Rows from block 4 of a small CTC image transcriber, named by matrix and row number. Rows with one number belong to one channel. Each number is 128 + 24 x the weight over its row's rms, rounded and kept within 0 to 255. All counts start at 0. Numbers have three digits each.
Before each channel's rows are labels from the 100 images, of 14848, where the channel reaches its highest value: "responds to" is what is common among them. Only what is clearly more common there than usual is listed. The data: short English words printed on busy colour backdrops.
# convs0: first 3x3 conv (model.blocks.4.convs.0.weight, 128x128x3x3, standardized in use, each kernel summed), inputs 64-127
# convs1: second 3x3 conv (model.blocks.4.convs.1.weight, 128x128x3x3, standardized in use, transposed, each kernel summed), outputs 64-127

responds to: the letter i; red ink; the letter g; yellow ink
convs0.20:083154132111080179119134135138100101104151180146150113120141119147110145143155122172134171176089154140118115146109097155124064122141135123149094106115107166173117103132135139173125122136086104
convs1.20:127118177152156108114146152129128152115126096171134092100131123166118150152108130111098131145156107148123149148144080135135126132126155121127122152132142112147141142169126098155117107142176150

responds to: the letter x; red ink
convs0.88:136081147122177137136130121130122146126119095128134138120121147114104154116120122117112101110152123086117112137158137159169118073124104130136156132092127116132118092165135112149129104095119134
convs1.88:147126126107139098134096112123124104179136108085144147145112095122128158146148159103174154140148145159147130117129089151122138137137081106151119122136165100101104109117177145096143136113143146

responds to: the letter o; red ink
convs0.121:147163106085133131120070107139135110119146125123148125148102120158142153117113144129118087143125118120133113132115127097124164129129171108084107113118136106113132106156108104150139186192124045
convs1.121:157148096115166132141150123138138113180094105134151177089105106146138093123135126137154127120094181145136140111155095100109128123120156110140086115159115103099123158121151144155160128134156129

responds to: the letter n; capitals; red ink
convs0.68:092120128137170166117141135123111096114083130136072130167142122120107152105148153130152145149120123176132147096104126085155127147164133138085125117097120126128108132128130078102140112146130088
convs1.68:148144126113167129121114109123118134190131140151127171111106125081146126098172154155105145121157152084107124130166140117155158157128137154114088130142138123128139140188124124087141119133139134

responds to: the letter k; red ink; the letter c
convs0.89:097094102142145138124091109084106118139139089195167115131128118128140147156110138129124087132123140139093133173127077097107129139126166165155122140126104126141139134107140108157150119136155114
convs1.89:140144106086133162178140125091105133092151154112146091125122138154136105143115127120132135133118077088128153143100098121111133132094064123138149113154164135111136128164111133148107147161171190

responds to: the letter n; red ink; yellow ink
convs0.53:141137132171167123134090156153140111122121092152139117100092111112115133124130148125151064137131104113116093170110168152147096145190090147119088111125166105092145126086124105124122127121125079
convs1.53:165125170096144121130088159148134145090102115122125119108163112121127080150177080107146135148074136136089156163112123095097126069115132104153141104098098123129169113145150160116119110111113152

responds to: the letter e; red ink; the letter y
convs0.106:119140120101086157097133152138124110145133133101184142134124126152161129177072119153131138145157147113133123115108116119138109131124157123129079145153135094116121142087135127151090108129142109
convs1.106:117107121112115101125174152140113128137162170140115147112125192134159128168151130097101132124094126106084111137110128093145162134162126179099158137117092165137140114107127124189128128132134136

responds to: the letter a; capitals; bold; red ink
convs0.59:084089131156183114134105139125141150089132130145094170148161147122129146138131162165102153100136127083108136154164098115128150124099101112144139136131145085123123123155133114103118145150144126
convs1.59:115142105120091086088132103149134128091112111093093131081136082117115178098077099117140096125110144188123126114108121159123137110126122130136144132106108165126117088087150122114111100132112121

responds to: the letter d; red ink
convs0.109:119127138117110176099138123086110117143158137121103144145098155107092104135104155134127135184109167139139110138158109151091088098104138133142118112143124168134125138114066170121137100136112132
convs1.109:156127111170124168122128137128141136127153124163123122136122140182133117132111104138153134106136121155138117124105161165152114097120147079132138117140151118095117151097122149149119158132163122

responds to: bold; the letter o; red ink
convs0.72:175129138131086166174068145127117122154117166124144146167147138115125170115122134076144110117138169085115153116129160082153132125124109127102109146145156167126139168101130122141120114128113085
convs1.72:129129138119117131090106108117111116097120119122126087118144164130125160123154119158115146154077116133118155147191143100111080157125120186144184144104112105125141158132135126093138141147073131

responds to: the letter r; red ink
convs0.122:150078136147136127150091128150151128134101127145131133098098144133115122151118125136134180128118136103139127134137135133174101190169115097136110104121136109112126148105124082155153148129176108
convs1.122:145137180143137089091143109103125151105099129149086107127164166110088151149123180138123126117126087145196132134158133091133148180124135140121141134105120093156149105156125099135125130107103147

responds to: red ink
convs0.85:114163100145098175149104154154144105113134126131108125181126138071120097136129141135124134109159132108159106128151128128153088102124141149119132129133108121142144109149109153125124124086120105
convs1.85:151127128119126110129130160109097115122142127149114132174130113074131120148134150154145146160108080140163139142094111146093139135136125136150128139104140095149130096197143140106141151112147175

responds to: the letter r; capitals; red ink
convs0.61:117121124094130171136177137115116103115112156118122107178062119125129106133094164113118127144152111154158132126170129101121069113120157112124134116125151130109118118116098113096098114140124131
convs1.61:113104134150119142122179139095076103128172157095148168145149130131135143110130110170146119152034105121143117134107150146114161133153118158137155167164105127098115099109153154141138151148164135

responds to: red ink; the letter g
convs0.100:156116152126142165108147148134113126112094123112133108152109126125128135133136170135160146155123180083136097136113094119086086140127099103117127137115159105154125146136124143111114148134130138
convs1.100:156142094167145110144139120146175121114133102101119150139097154097133116160136101094101089120160115161145135126115150172140097122116075104088110152151154103139131089110083137089167146120135135

responds to: the letter n; red ink; the letter m; the letter k
convs0.15:161128097161130123144145129139142136164144139116112154114109118136131101133152145090148148117111123140107127181145139127145122148169131149147131155154116104127150127125146093069101142112131155
convs1.15:125122140125110143154145144104107122153087137133129142132149094116116075134097152095169122150175074114138125123115127111139154182114126110109136134103119117147130119117099099154128133126140158

responds to: red ink
convs0.44:086109116166160161110175134111124132151131122131122141140131146120160128135129156127134125161153140072113136129151096161143136164093104153171140111147143101168122107132140078124122127123148146
convs1.44:098135111123141071129144106129148144096121124123138142101132126113107144063136113121139075119108150179113105157140177117165106133136094160097135130119099152134143114124147078121123132131098110

responds to: the letter b; red ink
convs0.108:111134146156108147093125111099098131165180145115134090157129088169132136155096154164095083133109097100100094158125116127102147118090098164137128120121109149147138130089111124123154133131103157
convs1.108:070110082168157143202118132143136113125139096086151128153132163145143105132163127130104151097114151149096144119169153166139078114129139126131113123119147145114116163090101139134148132179117101

responds to: the letter n; red ink
convs0.8:139111147138128132142048107126106176120109145101120133114149097109120178105109114139124131146144189126116146092088162119140090123128143114134105143127121112134100146131156114121094124128117154
convs1.8:092137095095128110111125117120106166167142124126142114146135130147139142127123132162105157096164188086100127151164143091138134135152148139179088129117123132127152137165162066103127124108126076

responds to: capitals; red ink; the letter d
convs0.24:146090136093080148123171128188142095113110092134154150119157114149143167150098144147124114135091143129132152110134171158145158114131105112119140147102145170086119113094152136146112148124124085
convs1.24:130103095106142127115104106108094135131132135156172092148152182173136118154153099143119156157113137061080121144132159106086134164131099171111140149112119123089134138143134101099138093126134113

responds to: the letter r; capitals; red ink
convs0.6:160135106109124178158151152098078123109092173121111114121121101129143108132148171082109171154107137107138139150124117118165114138102130117141153127156187101159128132121132131144147147165147127
convs1.6:145147108117119119079124088125144144095107065124111121123160130137113163137107056112135135102155150189151108128187134157144134133146133107135116119130071110145118154091105111137128122167094141

responds to: the letter p; red ink
convs0.13:130138147085135138129144158135119124106070165138125113098138134140135156068129112146149135137106132095120146139147140171157119082090095140163111145122105146135113100166148128180094176106135143
convs1.13:158112154128122160120112159134172135123153118123079107132100136125132104148130136126102142125163102134167163153098048116123118140124083094120100131142125074116126122183159152162117105146130143

responds to: the letter o; red ink
convs0.27:135112127143131147169150154128142119094144132153154142103121114092114116123114139162121071087189112097132144111097116151115076138143168126135121127138151106108102139114135136092151104139103111
convs1.27:121122100133125136141081150098119099108157098072171121132095156124126155151158124132151146158123145117131104116157098132115121097174119097099137139180137141112117149136111128123133110157062132

responds to: the letter g; red ink
convs0.55:102136157073088135133182137160119164091119159162153135087132134156120165151125097094111118112128088156134134080132092155112134145144117132112121099096121132121095127172152127142109110137072114
convs1.55:086122136201149142122160133107106142139128128149191152138144085121106116108094177116102123133139111102193106108155090080153171126165169105122070098125137122108116170147108121101090107152131128

responds to: the letter o; red ink; the letter b
convs0.91:132165151089103144109134167153141116114147154088105131091117104113166119149103134142119110133116120119118117116115104146156084081096160141119122133119120134098108121121141106129097070157097120
convs1.91:059089090171130135137141161126102170112148139140106114144121141095116120141149145132110175103124147092122130119130094147161112130139148147144157104156144128120109129138148131152148132155140088

responds to: bold; red ink
convs0.118:142150143158135168096057152124079110088169179127114139173152150163096159147122138111131107190122169123115120134144122096124129137115117114077102123132115159125165119096130133151102101125111088
convs1.118:131126130096098110094094116121144117139134155131107112119155147149135137161154088168134152109080143130098127145100159133140057118105153178129175124147112097133135136129156181113182117102119129

responds to: sans-serif; the letter i; red ink
convs0.83:134154121126157114103127161168143138143089092148121126147134123157134114098114119101145082097114078109142075139160157152102126146120118138083114146123128130126115136106111099092124192117167165
convs1.83:107133119174133158129147110116132160138128124155150103114129082193121094114111113136159161135147153161125155139151097156139136117121135140148100163148106125115121129119100118160131117145144100

responds to: the letter k; red ink; the letter x
convs0.107:098153144124125151143168165137135138138120128124132121097081145108144124137141147147132146115117155098157143105123124127163166134178118135096123117102119120117106095178120122105100115149127079
convs1.107:161119115118145088128177096133120122127149118152145163117114097125106123123145090145125161127124162125159124140154121107127102116177117098121103091153137100136139157113135151115074150189135119

responds to: the letter a; capitals; red ink
convs0.82:153104120048111135147143129143127126091131116154110126130148141128127149112106101156123135094126065131098161132104109117103158069156103102124137123092160124137119091182166124141144163145112133
convs1.82:151152152126104104099120137158151102206126143125133137095146069124125154102112152119142130125119117115106126074099124151122172075108147105144139122096125159119114139109147157167104077137141081

responds to: bold; red ink
convs0.35:084142144168145097103102118134125090152181114138108149148100142186164127147140157131124101162070141134137097158142119151128050120143146137102096127132146181146159107112109095145143124131151125
convs1.35:112143150102162117119120111110142139133114161122121108083133138172120124131097107173109170115097118128113143155142121103152095138132140110157147100097098105129146136137115121152132142156076118

responds to: the letter b; red ink; yellow ink
convs0.110:117130112167107171111143128095106152150171086124155103093119147151114152151112126138132093161104119144118141146129110135121143115160118147150101107145166114118139129063120136145146149120075159
convs1.110:153129117111146104093100153145167131061146149112151114127119159118158118154128127106141110146179100127111107131121153129110111144112105161072113110110102126141119129119090137154115101147119172

responds to: the letter s; red ink; the letter t
convs0.69:129106126135129105115128129141096111109110094165131113098127129118124149163120098130151110166134140126112099143133095153123091168149129106142099109119106150118126171055118106126150102070103145
convs1.69:171132150142141149135075140126141169164143085173075105139142147124117130175127128185152123118107123075106142132155119096146115152112144109123091140128141101117129195170131110115139131114164108

responds to: the letter k; red ink; the letter b
convs0.25:158152113145149146107133141103136153142147171114142102090156154131130147137149126118102140129130138139137138107161136097133124127149098126115128090102161091127147140159137144117158159130148155
convs1.25:139123130142145155144172154147087107143141159107128120116102145100151091168144147111166177143090096088103114138120103142117153099119121118124174106148159123139113112131129170148106164125189121

responds to: the letter k; red ink
convs0.32:100136122133116143107132114068150138144175161124156112132096140176131138147143160103121139156099134110141129126127125103117110160136125131090117087127170114144142146121117142118170137151118153
convs1.32:140131117170135090139138135125107130084168135119148110116136195163128144159098106107096143155057089139133131138143134095140123142137127131121160129142144099111129127100137133138113132171162162

responds to: the letter m; red ink
convs0.62:112140100141128097116117125083145165103113162110096106118078115106102126129139111143142162119149122150081111119130089116119098155145142131133113145170148117147110154118128118164148123102119166
convs1.62:131136135121153154112096122123128135107118124145107107158146149130135117151136132144143110127082132065105153149110158121127119164141103156094129133124127108032186119152118099104117086114100085

responds to: the letter a; red ink
convs0.41:145112083130081112140144131148118117105172127116132145110120086188100139129148102142116153116142086111103115104083130135117111085121117130126113109120116142108113151121130111122153138108145175
convs1.41:147134129131121104140171128151127106096118122138116138157118132097120053101136149116118118135081109129119090101105140137127129144118117154101114139072070149168116123094117079090095134107133143

responds to: red ink; the letter s; the letter w
convs0.30:129110175148121165102159170149139155126122138096111132093144096132132125114093145121141085060120097127148156153150134172161130167155106149149101149115108113140123145147126121099109162119161151
convs1.30:075133103138130114159154125111110152081112155147123132165152131197105134120098128093096159122187110115131140153155143102136125193120113116140124130136135146110146167143086098131121139143137123

responds to: the letter s; red ink; the letter g
convs0.10:106153143119073129106160138133108119111101153137154130114145119086135121120111140159142114122166139114139154070144112110111107162123159150128112149138099136171108122099119170118131103118121127
convs1.10:120133094119140105183184143136139105157139128133163146164134098143133129138115140122120172109174125123155116090120144130163124137140166115128131134152181111161100117148120128121147158113118153

responds to: the letter e; capitals; red ink
convs0.28:131091040107131100141135158077128141135109124132116118160099160105143098119168105134105118144086107156123143126140155108157095107113140141132125133135107128122152125123136159166104148110118156
convs1.28:115088165128105165117124133106100103139144156149114135150132122078130134090152163141145113162071072120117129122090119144146155091155101137130101144101138178107113115145178128128142126095118143

responds to: the letter b; red ink
convs0.123:153144101146124122122103169090098166121111122133077106142124143123142157113084104092098136151093097144132124097144108117120154139115142152156130148144106131150124135109153141125151118134098153
convs1.123:150126114147122176127130151106125122120134149149115169162110123092114096121120178115143108118103047144165149130084136149112150163128092155115119178138159114132155104133143144109135175128141144

responds to: the letter e; red ink
convs0.46:155093120149106092135117145097109152165110121122173107103129105115096118148115131160150115120150114127065145121122147099163159145093165124148143145165151124144128101110119166152102108115102133
convs1.46:124124107129113169129115137114137129107102106100173079125147120120125118162129104091152150129169130128081121120097102129137115103165153123121194091130166143145148117131146146140126150128134120

responds to: the letter e; red ink
convs0.90:169152118109144116136167131163165133150137114149130115103112117157125124138129163140119112139109131148132106153150162161129071136210116057151131139131161119081119083151145105128090127124108130
convs1.90:151110102138113138130127153144118139148142151166176184126133132113133136160130167167117122136148120084137110149081106119125086101114159072143095159135152122110152139122086144110151125109146105

responds to: the letter e; red ink; the letter v
convs0.54:157132130138042128167131145135123116161115163114137143160133141109134174122116124085107159138143154146102167135146122104108096167110119103107120123141117179146140171118143079127102107121144105
convs1.54:134111115123140149119144139121115152141131197195108137099111173105127111128161141147103145138144121066116117136160135090164113162125142145147126110127128116140126165140176099123131130127132094

responds to: the letter r; the letter i; red ink
convs0.57:097164119142110098092162136117157112141136067142117158098127151138125119079078111142152119139136103105151103133146112153126113152162173123037149122114137147099121124130129126118141148100123161
convs1.57:153149132128151158111096138146166147151082133143101090097151138154120116107152125178098120133138130140145164136110101122117139124132098147186130152113088147140121146141166129130122080131140131

responds to: monospaced; red ink
convs0.116:145094122073075151120121165130140126092150124130126140135157145132128137159105104142152125127131141137122145107099129156119144068161139115095153111079171179144102113162136121137113128101129121
convs1.116:090145150170139102148134162132112146119129122139128128112158130127083053149128076103133134105145095109152186139128150109104158155114111138146119119095108109130112119168116126143108095099082134

responds to: bold; red ink
convs0.39:157125166141136158161126165185130101100147124153099169149136115101125135088141153163084141114120133108127131134141158166113098114092142131101129136121144147086154124166111106116123133143099111
convs1.39:141112146143136133096103167128113148103108184173106134104180145092108103127126142155131132153110105110133157162126106132069141131115102140120121136100133145063151195171125133131118103123117133

responds to: capitals; the letter m; red ink
convs0.2:160144180127128134144150124152099107106100139099113099109160131127131176108142145124131119114149102150166183088158112126157075112124128128153120139117135123123083115153133109154126140136182153
convs1.2:107121103092124126161108104179124125105114144133130140153115143088165144105149136132078151135217150119157095110136129144138118144119142113100098099148108094150123144120099097109101102095105101